config.toml
vocab_size = 67
encoder_isotropic = false
decoder_tie_embeddings = false
Rows from block 4 of the image encoder of a small image captioner, named by matrix and row number. Rows with one number belong to one neuron. Each number is 500 + 50 x the weight over its row's rms, rounded and kept within 0 to 999. All counts start at 0. Numbers have three digits each.
Before each neuron's rows are labels from the 100 images, of 14976, where the neuron reaches its largest size: "peak on" is the class under the peak. Only what is clearly more common there than usual is listed. The data: pictures of board games with random positions, seen at a slant.
# gate: MLP gate (encoder.blocks.4.mlp.gate.weight, 256x96), inputs 0-95
# fc1: MLP up (encoder.blocks.4.mlp.fc1.weight, 256x96), inputs 0-95
# fc2: MLP down (encoder.blocks.4.mlp.fc2.weight, 96x256, transposed), outputs 0-95

peak on: table
gate.245:427558539462435457404602530491527524544461589571563554460532561455496493471505424555491471483498523436366478467507514542521446571425461414540494493454522499481521429512566459469466482392564474513601517493511536510426519577407500454459485473568497562568479472455494448506545559531489598523
fc1.245:508537492523548551423453485505489510531496525506604511483565462465534424501544510492600426534487514516430496372564428454474529501486450585485490478455489474480528443436496579570502485674591527561485532474560356413506501554528469576469434499492507459454475503443429455482499469485480481468
fc2.245:426564530492530495520486408560505494600501578499506567503507549460531506518485531514459427405423417567545455523511476494436551383601598587390486549479450553589518554534446521536471502477496473498373579510502543528547488473511459484494507445468529541539558449529541540450478485436472484573

peak on: board
gate.37:616555621414512462480448495402453512413506586523586505507445458468509465498540546458477591428522495477500465580536509550490491453528531548470496517463480504531528548537553627460487468535503451462439418511552431488513561478530495544471453421472562585454526520460376438478513452496541538568
fc1.37:455479468485500479569483477516521394456564449510499526594402497436580507493428509550481458480475477513524541387428471463484470568448568558479529497532573482492555493566532457621467399479500420506547542509453505500463479473525426545518494445493500366487486630525561506470496533459396440498
fc2.37:469554485499551509443525520482456422514499447575540555411392491534515485441471499543485475379531512440520547472469374551491512480495538493441500514534492434586491448543362609460448491401491518435495577548547462505520511542484570519612493517525488442549485504438534459463439502600505466458

peak on: board
gate.227:450481519601484508432458517471439514528537658500543395432551558489511477454490476492653462610572549542503455446481486497541438423492517530563532516430540551527552467541548538555515559434516445522503517555499550551509523557489514473562493482510499483421536479489592516587567422445480501522
fc1.227:490443488549505482527403458470461561574344519544575479522534523467393499569514568415548480526483517424485463498525570586431583517548470546475476479519577564525482555463419505522561564432550550540475454482445474501492525464518500495497521548507476502495554493451535434595513548435387582548
fc2.227:565466435552389552535479574522479516597538537513457468540431532403473477461483546472588510499422442526492518404464538511439498373520516601467451516487543526391513566485520505500557492505478458461554490525536474509527448526446482499452475523470598444552559548580512536617512456479463463594

peak on: board
gate.241:461482474513488419513398532426551445538500458465427529468513525501458514481584574435512470519462477461485551355505493483570500520569562584500516496484503574560559516448538561422514586558499461489454539560474481472559491443524600466492382467409471465551410452432440496513439516486432480451
fc1.241:483501548522486470465450603612434482497476448529563556478552510595462565496468453464614556506537493541391475430471583438471488484592512518448416475580491532483465555476509505606383487537452575510465513500509550515521395503493531495428536548556459519416527523610496517474466485527507514500
fc2.241:488544460486563598456558504563459557486432516562559511528476573462510482526572514472548537513463528572570513489484475516554517465575495516491397426449496470412431494539475450520519602497482590446441435565516429548533546534563394482497534532454456492595487581380452422531559543476484546512

peak on: table
gate.4:492510584503546607524531594492614496488510516460577448449563491398507578516543493561546480431559521479532538448486547539511522470497495539474559577462446508541509512471521503593448459560558485559426497501411433560560563546497447465575635454491479543495529488501428472539555503573420539451
fc1.4:533455521509490549583484492509517532464527551402534494580563473516532567402483588409396496531475537470514548473496474465581492560579504473511415518440473555477508406452506496499496583451563506567568443527496563590498475520513444570417485426561482486442488532412536609575533547526554479482
fc2.4:535428479551469421504548439497474570546524441453513453473410457506604475500494489366561573499543436426546574478446466579513507381490537509482539486454532522467557416561464511513520436502476517512459509488537404514485554480475485460461427531462640402563480492533483591490510467546475465544

peak on: table
gate.157:535512493418535502486483541383519536451511521527459497448530465539379444426533527516522485505518502568534534538467486453566427514523552510451575514518471566434488509613441532494516480557517501524580498495529589427562460460553477466628442603478413567462413484598422533523525498550562466512
fc1.157:572520509490548499395552489609451447405518498484552482518520519511502398463523406467508513558545562479467474462509505614529590529551457425565514579550512489431530596497474514572599428451579561407502502511488596460516481560464496545434555472513452472482543476433476479547502508511510539578
fc2.157:475473591512491556502545464591495525536514514496452430437565479572538459534465520517560458495515554537542496528394458517468511468468408448505490431543489521481441594506502469528562515581541444559477465470571543543433476533467520540436416423588478622579442500515467500611478617481436470531

peak on: table
gate.183:507548552482520472461467534546484467500562497504483513517532498594494470438402501539513446544504342488455472459434487529421523503449458497563430437566504464398479500433532460418453525551466532549485556508476577589510568610457573520566431581575531461475523442500520498441455583423489511540
fc1.183:540490484557541482559468549534406484430567483563539436524526491516411464482520441488420484499470498461452509513579504588516471606486394490376413458542535435549523437450505500509429588334519507459468556480516490471410550530524466482473530487478545567498492487479553485561499513474394487512
fc2.183:558514476535448526480459450450541500532505470609512495379421472555533492479496619519588542444536538553438542504410495449494437480518455420434479520526442490534548497450480484563472434506444574543492570587474545531442418511553530537418520549508581588479389481469469523553565497545565480521

peak on: board
gate.100:456571546454501529530506487508516531515540653433541510443531370545515375433479590480465507459568500454470536514586415495525566426553566411537463530434530496566508541533492507487431451461524477537579460506447499589579517475441521508514423533515494553439527553441456444544451526479512513516
fc1.100:397536405447467475565507425501556460569556497502484455489383493495518561539514560520542470623475495524435466540465424520505544594540548595547492496515526500480561487454520513552499586550426556492503589490462465533497492545457489502548542441557495550509472508536440505399564508433379429437
fc2.100:525525586490474583509509444459475404562510515409489536438499568509530457501555431482521422548386478506575533523572535513511432554530402489526498619483382509586487514512416536415458495473496464390568417564480541505508563559504501502559540549490527499480527529488466392519513537498496531537

peak on: table
gate.66:438502475523516573400454484494445511559534405438418518449504522550492443592585556504556435452513489544515496580540523539443559421454581503468384553351549428426547522571557500516464480475472519511512519430455515453475538500524486470514517461529550544539572453481447473469527467399470536540
fc1.66:491513458546488506515406519478537545492523447488486500588447516474498448537493588559530512502451563453487423473488543633562481353471476469498520447523525421451519529477482479491506377564505508456589447527425473460539496444559463542478520402495559541488484522450489519416494459528593387597
fc2.66:602450525428522495484518555410543574465449496464539515611539495448455506497553422487507462480555427560560431507416518574539435482432433465501520465539552412506422489505456615546462548519450469418497463556511555471481529426536563549448493496565529553516492501481523418474456538462386554536

peak on: table
gate.11:476598477393515502564534514495526420531501509563506506488437476491536500484442446519461408522434524475501594526565545486565552514477509527491491554536442563529533434551469473512560432451515445468518418522474499419541356490583472398465559414531462572407530530475479576424440456438496503458
fc1.11:402525543590546589521537495415499460432492436483490450385493438583642437445449409468546496495420470573506516515563440434491444557464447466415536432482504495465501527539513505432579509457498521515480411468416483525453556523474547529481502462492515524536454513517561505456546502579450563526
fc2.11:507491475504415531512410483490470497513531512569506621591479631475544490545525538503472591527449540524476428429472543467549486490471536531550497431540440515474461491499474468492477399483482597570516512476517502407566515495409466472575557478456530455450494328530489529582492413470454475483

peak on: table
gate.130:512456482513460521445480481641454536477584483511574480550446559516458485536558493470507405478493489497561512588466532462500436474455581598441432530568505461503470456579529497545536421549453431467473498479496484387474549496413468553478554414566538438509529519389480534442461509474607446493
fc1.130:525526501484491532489473488480577524534558510545384523391421484369398441550489457534538505556524506535566510520574567457388506501531456499481473484540527479483528462484459475587558441472425556465613510529528553498537497467610463505481552521563459474537458439448526492436511506496566432383
fc2.130:425417508467457484454509541515512562528483481529413497411472502443532602542493423477506397518520418536541408599533450436555564549455497527524517511497552449466471527562461429463471472487479447547535527543524564532442465543568466535467576528544518635438479502551535399531502489498537447389

peak on: board
gate.44:563420626508479416533400469487507516412546479470473510547491436545495497548444553413460569500469500566462514532546569476473444507620533542483544541556505522462553537511444490465470521525468458515452460515510571544456441528560437523475550487521474567601579492444452506397425436442570477578
fc1.44:476496480559434513395549451547451466459472504441484489431578516590539580519475471421534474518546430505618584554486430548416478542420503469499451527427523455493543505504546463577488375500450474552409452608438516478516453546430459492484534477550506511540515503516458471502519524508606554559
fc2.44:512508527495459436469555531473454425512410503507472462519425571482434453469576479488458428519523441458425515609566583522523484538498481498556486442523609549513580510510464495490556463469464529559487511556505530422435478483454493553471491507387487595464499530630606473414466471552418441467

peak on: table
gate.150:435527494524607570487579547440574487464495548513496481575451468525528597547598569609495450482525519523476488585472554535543491604507519504495626484479489513457463451480454500490559595574550538533530480512536500518470557566466538576444488453516426447485475513484568482548515441613562554444
fc1.150:515485514547443491490531457545428497553506567525514522525539482463442549400496534504500458421512472529524496497454388493498457444455571424456511535570408506425416545538485468402611497502513539410613428553576499445469489449553472549439478562463427495453438534469444486590550515476520417540
fc2.150:505537566523474428439491497502444475409482546502567489500522535431544544449462533457522535590605480398389557590506466495560514545540496533485496439418549487531495503545467519425478528582578593532497575495540475588496463507540488559461544505394507454494547566434399488496462594512544478448

peak on: table
gate.60:484521483480499418436555506483557494491561483492325513476413471521446436526474457490489500545440525577511460507469483475438466488503498477453435538471453490525549472552493550483423456516402479492575513581623401485573461507447442538544401502477538521604465611485467518496503448546557570477
fc1.60:479447499671558469463481547467427527522467481505426518402481568448523436461498468490531537524441480555503515514459521483467507537541524492501413499517488416540419495520487532429493466485484529550605685432503430514528387461449508478522472477497472471532602441575501465481536452530457453510
fc2.60:470418473461423436516421477491493434504519493450557459515430537559458465451532564494461541492467577558448554439547494493573502406514562473499468451482423551621461506532482506425532443441462450419533478519369483388424537493522481525553491539432483507479497449504469486612583447510517549558

peak on: board
gate.243:401507401502514472437458430561498466503498519454504449468518440556524562594488400579409481428506470513475554586436480486529525557586445440635488451594500460388516491490459484494539479508484477528419487454446498433479555400553589522485521445478512503470497436542435492499477488471483560523
fc1.243:460455532486424478515487539467387459468538507487471525524499574487571471503525543419533468454438526462687594463511436456413445584499474477455489450491485496527491445600608488517475453481563510564573522516501451526497488572504576429372496532534522437531468468473492492532524470518575482546
fc2.243:386484568468491495549531407585559516528480439501451428576517470503416488493474543503514595490531552505450427484494519587439491350505528479479453552518565536512441546431495468481521462554477455553478477463503435476527468497490554449572396519530505506521429499460562530556417470420499421608

peak on: table
gate.168:590495450581405478547453506460461508515501563438548569505506484438574501526450474433523537483465471558513522475447479481476524434509481506447495492590533402537556468459475528520454583458470483453460471556537552409536438532513543619512586449448455453528506359413563454447546491587480476437
fc1.168:501438501434409417488506482536542456552476532574514488521473485437488540479468512557490533537552597561541443524512563439577468477508520477464542448474410403576570518546496453431379471496546565438593431508568492530421600522564456466437524466521477470545440418494516569512435510538449453469
fc2.168:442543491556557627482533394481458460529445508517326468463454465506564561479477560504498436537444578449537485523483643542529514530504519437492489540464489520574598560485568427469514524533485447510491496557470579552499434536407457466531442499465487527437490523527578454506538444528478486512

peak on: table
gate.118:523458380476415611454493507474430485485458537523401566501574428496493481576532531518497495552471509474530496560499504550525513528469441534526489590441485502462462464546478435447481440474528484576518537540515485451594468635468482553542569505521443463502539531402551505382503465575553582579
fc1.118:580450445460530561465533541472568527495608411561519470449503489554562495454465403512593385447430514505517419482515442403482576465507567454527510518470484502461480502451588577563560519503571562509544538621474519508512467492442531511482406449533481422502536436455557430527516459495522520485
fc2.118:507522506518518434439474487484542568455570531536508500558453504567544572429505541536406503518542534415470457506508462504473492462539470494548548522500433548632445481512377575444542469396536464502486551565540500372519524526488466546564593496463423392436435448457486546516531430504435493498

peak on: table
gate.93:471508385445470472516412552422472513488483448499527581571458473539466493416439478426460516546534503506511506533622508515478383536486550524553474526456533570493460489600530465540529536394548478554427565477510467541459573503571454536417431612472513540518536471492495553445496480565409506549
fc1.93:477473529512490418544564524476477549475462497539508475514465442483498501558541466497437422452560543492459509533525545456465437609529468484470530495537570510434525441547408456560452594421500566508553583528434511437542494568532513431586495512526395547547519486447467560421654489462554534414
fc2.93:401486531548459504545468503579414501442550543402531520559530550513550484489454547600480531542535521588507408508528644577501502505486463555440503535507524502510528494456520491468574452531460596387468494607548540476455538481482449445514506473422398485468529563436460442589490483463501519531

peak on: board
gate.80:459448461573520435507436386504581458446520482503493519552485485515394470411553506564553492530472564606437518525520532466544520541493537493501486471624529551534472585487525540482480476567479419430360495401520431464461514548510531492394525489467501563560496461526495546512491562518399534481
fc1.80:467438537487496410545504507547535571461471402413471497477421562535476560422465528500471489541536490497519507474470418516494461548463578449501516397537451464578541527501442465545447525431570537527492480429489553521508507445582520458435440389526567486494453535475439530466506463422504573667
fc2.80:472513462506548470494438533581492549519513487564462581451469562481471549586464552469589531533499509442629471465488459481523477515590539576513442478413466520480515527490491448522468427508507533489452460514518452427465516588514407391549449491425483402449534517437544587485549423582539414562

peak on: board
gate.19:514559542452479589433447515454421516490443480419473451601540429482477562594427540466486568507408407421519465497447497505470552450450469560472466491439399541475443460545535510573496448470474556490469508564486549502584477579556470486477479432532468453434467571461425483560443522563549495558
fc1.19:432475558524465482668453528535522450431450386488514586480518459548556538513481523520476416436497468527565529533500522548566580460513472568571488576383438527511542436507548491457498503552443511532508536487508462550527534607511539453462427574452457538499483514422432424503526518530511436434
fc2.19:421528506477425405458485400486497514451485516505510511457421537497532557472568451536489539638458505408544545562542530617536530486625517478482488459432491493459501504545431475555476578488492448427490578544479519636513427467414441508456520488538525454498516502439511505455509474474591557468

peak on: board
gate.45:515444514532526562572494484493590482452441563529486525542465443548506530612582489579493479461482472550491441527410567436499551404511542565587503558550502531426554512587537503513468482593448555531408628539465539483524499496401541476495484521457541472570497478488484519531426428562536426457
fc1.45:502461504526510520548414491533501472532462516454524451579575495518491442560539487535496459590511480482405506541564468481546568429521482551393586545458405586495444459510468568577434609580538487468500438541472560477443478461548506396440540472532474516399428473481462541523470489582474415502
fc2.45:482529461546410514438587447521560558535433452473547423483486454510599508467559491517565511498595545469515561558432504553451441540452498430431480564518493494429510556509520422516507542395531575476566498590449587535518542388524469574404489556521538478500499520436502418494510411510478517502

peak on: board
gate.14:464435516506492424602515569526527492464466549526474567477446498511479568524463486540494486516600426483471494568591487508576446391470485501598548488437506546491465455391532453379509451464520556503509452629495485484499573421544439565458478532542426495453517569493493581570524452434524493515
fc1.14:496544485492458453468480485456442583571499609515538485450523494465485500423617460447522450439483473491559582563429597427559534466415461437515431516491546455580539518415533488549526512514483429548596555559606553500481458503485521435527575471519460525520551562490493481497376501457469546467
fc2.14:565409456540495523445533481551479465457401532440595526441481444492498398522489510519599469523545420520500469517494419475500557476530615489497510583486536521395496594616569487426484476441512496491430535487525559495463575459566457478555553520480469565508510580589474448470524439483553522459

peak on: board
gate.110:552531495512528416525417565443544550447471424404538468603498449477491507510499550459471455585600494558444510432556483476369447432529510537416521524483542492522528403570523555448465450484563553608459489515530481472469457501478498528515524509487547543469474500463396604472431484484570438519
fc1.110:497360503499530565539395489536514474515535518570478520467526562521493508517539539520538568498496442548543483527509456505531518567463474571536535505518437477503438454611501483539455504484430376561412545507492467473528570474572593464589497515492576545642494414407486534472479478507569419495
fc2.110:444515423480463522415523480487521464576365537470509553426528474462475500568453461454367485490533424436492534511471563492570483522511617492510452524442527490488472556488513565493489552466480521549543439579450583522446402465460460539483613578541491486417545459503515572588508485491438464460

peak on: table
gate.97:430475426439516503472496585477497525538514457495529478456518491483535437509457496544455493583428489478469434465544487487478420478499409542442526478553514442634470519527590428461520525524533511473389553489546517465504578539513496438559422538545527459557532415413545494410495442432356527436
fc1.97:574417444407472483529527446510490555490454502483526532547456532440567527516518522481418532446531530470475543454527521539487479457525466529531467535560407467520512404476515475600437468502503597498544587575635511489482591557387512501512538541499511502368502505570463486494479492611523551413
fc2.97:448501491447463514504462491618491486520463472399473469499588522586405553468586565515457419558571559479553550484500488555475536526531560458466507591583486577490500565473465467589500478524531396482543601446553498458472532474457507435523494528546495513498588473535455490475365588533533475501

peak on: board
gate.153:499510445473512485509474556327470553582496507513490469529456444469482504520434520501565522481537562587471478590591454472611524523512599607404497509457493483500464429550447563501520488489474520527447492462524480549491498466513512543523534584520503533649537444440472603545489431445519526467
fc1.153:488531484481522450549438476561562519551549589499546553598557532504525476488441511585521489480502463504602511423499470442580488485487521477515597488582474426520540463507493523482566417605430499498540647552494430436478465517463496537507500510531546515483453447503539467433473617532538428381
fc2.153:502467465529507555451519406410523414554544591454526452438518395545505549470575455462496396520545425513457510450436397534472496506524481463502472568545535487539523441579579575509518548402567519437525516416537504501553502483521525519537541557592414491474521494435564471518452514599456512481

peak on: board
gate.21:436507526452592394500549509523603514529534443513533536489508480571495494481528490474531526514491508496459448477513445494438526528412436607515479486519471563507556610433485597450507537519506483495401427437451490503450492452503485408605529407439507451513471454500434600502490482374479569437
fc1.21:581479534499525588558545460439558520555557545546628499479511513535491428452521452548552404500490450531439528499510458560504471533521422572471455552478456464440542462453462503469490457498509515562457434531519488435509475570526449547500498485491502557455455367464393387471569530594547483400
fc2.21:554488549586455515576470554448557546511548555483457558477476512513517473428492478571423465414488470574422502536506443464465411552449446451510463580486524486465466467449549384509510412558538520539494483448454511369513568379488532588485463477583532549482523439464492467489490481393459466502

peak on: board
gate.192:537473573575476493542531472375558516406472540495480505376562493588480436533442467495496479566548490495530485437509509505533580431460470464505561485398529518440425621519538534536458471425478458443526518397432575504500557436554471478561574531534519513486476501569480482553427520463498566558
fc1.192:507458549535490476475503488501453410438454446455533530507492517558545471549552529532508416551528550555543412461489501553548521495385383480543538488506521482457480490711496518464450382497490538529452501536417455456436535512609527515503437517535558515547519514484511454439479432568561496503
fc2.192:547580452547514477524485525525493563483466456546485529617562410542554510467576447474463535488463442476449450590468511551581427522524429459600477463498559510442483481555544411575459553440479485503459443491499554517563457447467561598448493413443452562553448490454479429451483540451456584459